From a checkpoint of a small model that predicts escape time at each pixel: trained on views of escape-time and Newton fractals.
Rows from block 3 of the decoder of a small model that predicts escape time at each pixel, named by matrix and row number. Each number is 500 + 40 x the weight over its row's rms, rounded and kept within 0 to 999. All counts start at 0. Numbers have three digits each.
After each channel's rows are labels from the 100 images, of 14976, where the channel reaches its highest value: "colour at peak" is the nearest of a few named colours to the mean colour under the peak; "peak at" is the part of the image that holds the peak. Only what is clearly more common there than usual is listed. The data: views of escape-time and Newton fractals. In brackets: how many of the 100, against the usual share in percent.
# conv: 3x3 conv (decoder.decb.0.1.conv.weight, 128x128x3x3, each kernel summed), inputs 0-127

conv.116:559503452501484552499429461511489502473481485483433486440535444499488525512402508507483481458554533492574388506390459508497446474506550478455506481538514531506499382516479485491502459497484490462465575464519540485520508491493503538494485484518506511532517442538454429532501516474513531486542561496524514479574404496540515471530540465581491516547506481493640513471477496431458493527492
colour at peak: brown (49 vs 24.4)
peak at: centre (55 vs 11.1)

conv.95:536503464509516485524409500474543523432525478510493519531515459512495512502487435388513636419480534445500524519436539525515534489505419508466539529526515484511473495435453513502500380482448510495487562495521487455500457517483468496571494422512453481508526457508514420515525519442516494444428428517455444482498453527509451488537435442484528486467558487513528474475521530492529501449559
colour at peak: black (57 vs 27.6)
peak at: top centre (33 vs 11.1)

conv.21:536502503491546442542529519461536556454496534510496522491451495476488475457486388493433504479564480527463465452402514516461547504545527508476528505459532509531520445546516463455566475561487504487468460504512522492508485563484458518463498539552518497477532443509489524445451529510540416571554447445360501538531497461534521495424453463506457451477556494493554547480531463556492462540433
colour at peak: black (73 vs 27.6)
peak at: centre (45 vs 11.1)

conv.109:469503498475492479515480492543535516542485559537509483479531528479484500486554453516483528518506462478488469480541490491445539488525378502530478497509594498554452359380551437458439522512509490498510535419507497476502536520539514513489497434434425501486502450499484537511497435507519481459436545474484479472540433507560452516509379528484469552554515522490464549495472517476496461569521
colour at peak: grey (34 vs 15.5)
peak at: centre (43 vs 11.1)

conv.111:460553508506540487553468482507469532542498500503493550471492479440500475440517509464416496537496476517527532443514464472393482506550490503489563562428470524521486483488479354390497516510537547474509524488551508543486523541507372493528514459507506507520503550501550476552412499549485518507469528458524484502510480494559479472538514460461448514524520482497525468508547432496525373537477
colour at peak: black (100 vs 27.6)
peak at: centre (27 vs 11.1)

conv.1:456542483495550502554442503482468514508508504520488547454499479415510468415497474457407473516513485512515508415510446493398507497548486498485515523419506530516491506489487400374500516553547527477484515510537513495491538550503388511512503463465508508522507540489540471483417502495515477539477529411485475478521477495541491464489480443474397495502504495486528505507540404487496401527438
colour at peak: black (100 vs 27.6)
peak at: centre (34 vs 11.1)

conv.17:504492497519500491505504467527508384415513543522433498487371503464537454434495404534452485529630490614525525466524437487502529521500490522550434454507517482478489548558489533474525510581511471437503547497491552447515495482496504542479511446452512448491519501516512518409486570493521422460474489477468472517520535493496522507482477546473491475512488498534570453518504457498526501543463
colour at peak: grey (36 vs 15.5)
peak at: middle left (28 vs 11.1)

conv.33:584501515494506455497585529582414376478515433553451513524486510487533495454528464508532504521504495525520484526487514502546535502534555524506439468531499543500526506551570534524469556549469473531475493477498455502504492503503560524468474532505531502467537478574481524381432501469580475450562552547375523502564532482507486547493472550528512483495490514429517498494510565476477551521464
colour at peak: grey (37 vs 15.5)
peak at: centre (42 vs 11.1)

conv.6:463487407479509467503492572481507545412452528551448493445499527461534521465490445549532552445431501511500485529520465515510531562483510460502550541463485476456625551501428493466505493487469483532503496533465537482550405492530468568509480485465503468500506551500449521445513516482541468461516491481393429491517509498433531541511484453457525492463553483542421542466500517450412464530455
colour at peak: black (92 vs 27.6)
peak at: centre (35 vs 11.1)

conv.24:454551497494546503559443514489452493527498501523513553454494474424498483408494501445401483502495484514521524422529444485403501508546489504491519537435495531524498508478468409375505509529526529469491513499536518496493526549497388503491497474482502505507498545491528466498408494493504453512483517417491492487510482484561486455501485449465403486490498475488518489493544403480504402528408
colour at peak: black (100 vs 27.6)
peak at: centre (30 vs 11.1)

conv.89:507389489483374561375518564484499477523520526498508372497496460492479481478512514480521504518522511502469490508512490555528437509395554509476524527474487465465515479498485528522497521471465432520481488530402519493476532411425504464481507510518490512525491448504466473496510534478485496494555480467580503468505518478409511492478536490533507497546463479509508490512346486499498518484479
colour at peak: grey (34 vs 15.5)
peak at: middle left (33 vs 11.1)

conv.115:444553490489560516556440522478466497533502486516511554469496467422504488399476489463409478513509494537514517424511452481418501505542510504490531514413486518501501518486462410376497500535531528491487504498542519488498524562493390486493498480477499511519505536500524467479401507498505463522474514420492497486517482483559493437503471442474421490481497496494531481511556407474498394524426
colour at peak: black (100 vs 27.6)
peak at: centre (30 vs 11.1)

conv.14:472502487513499493524522457539457594486543510472536537450444568450454494515522491459481560531496561467475512485479524493540551535514446442511566553489546507497369451488501482479462451474457516451490512515556518509485553506513525535498572466493510531462573550516533561581518434551532496508461520509437516538414490529498444519505442505476525483549540544535514491390527501589500490437494
colour at peak: black (89 vs 27.6)
peak at: centre (27 vs 11.1)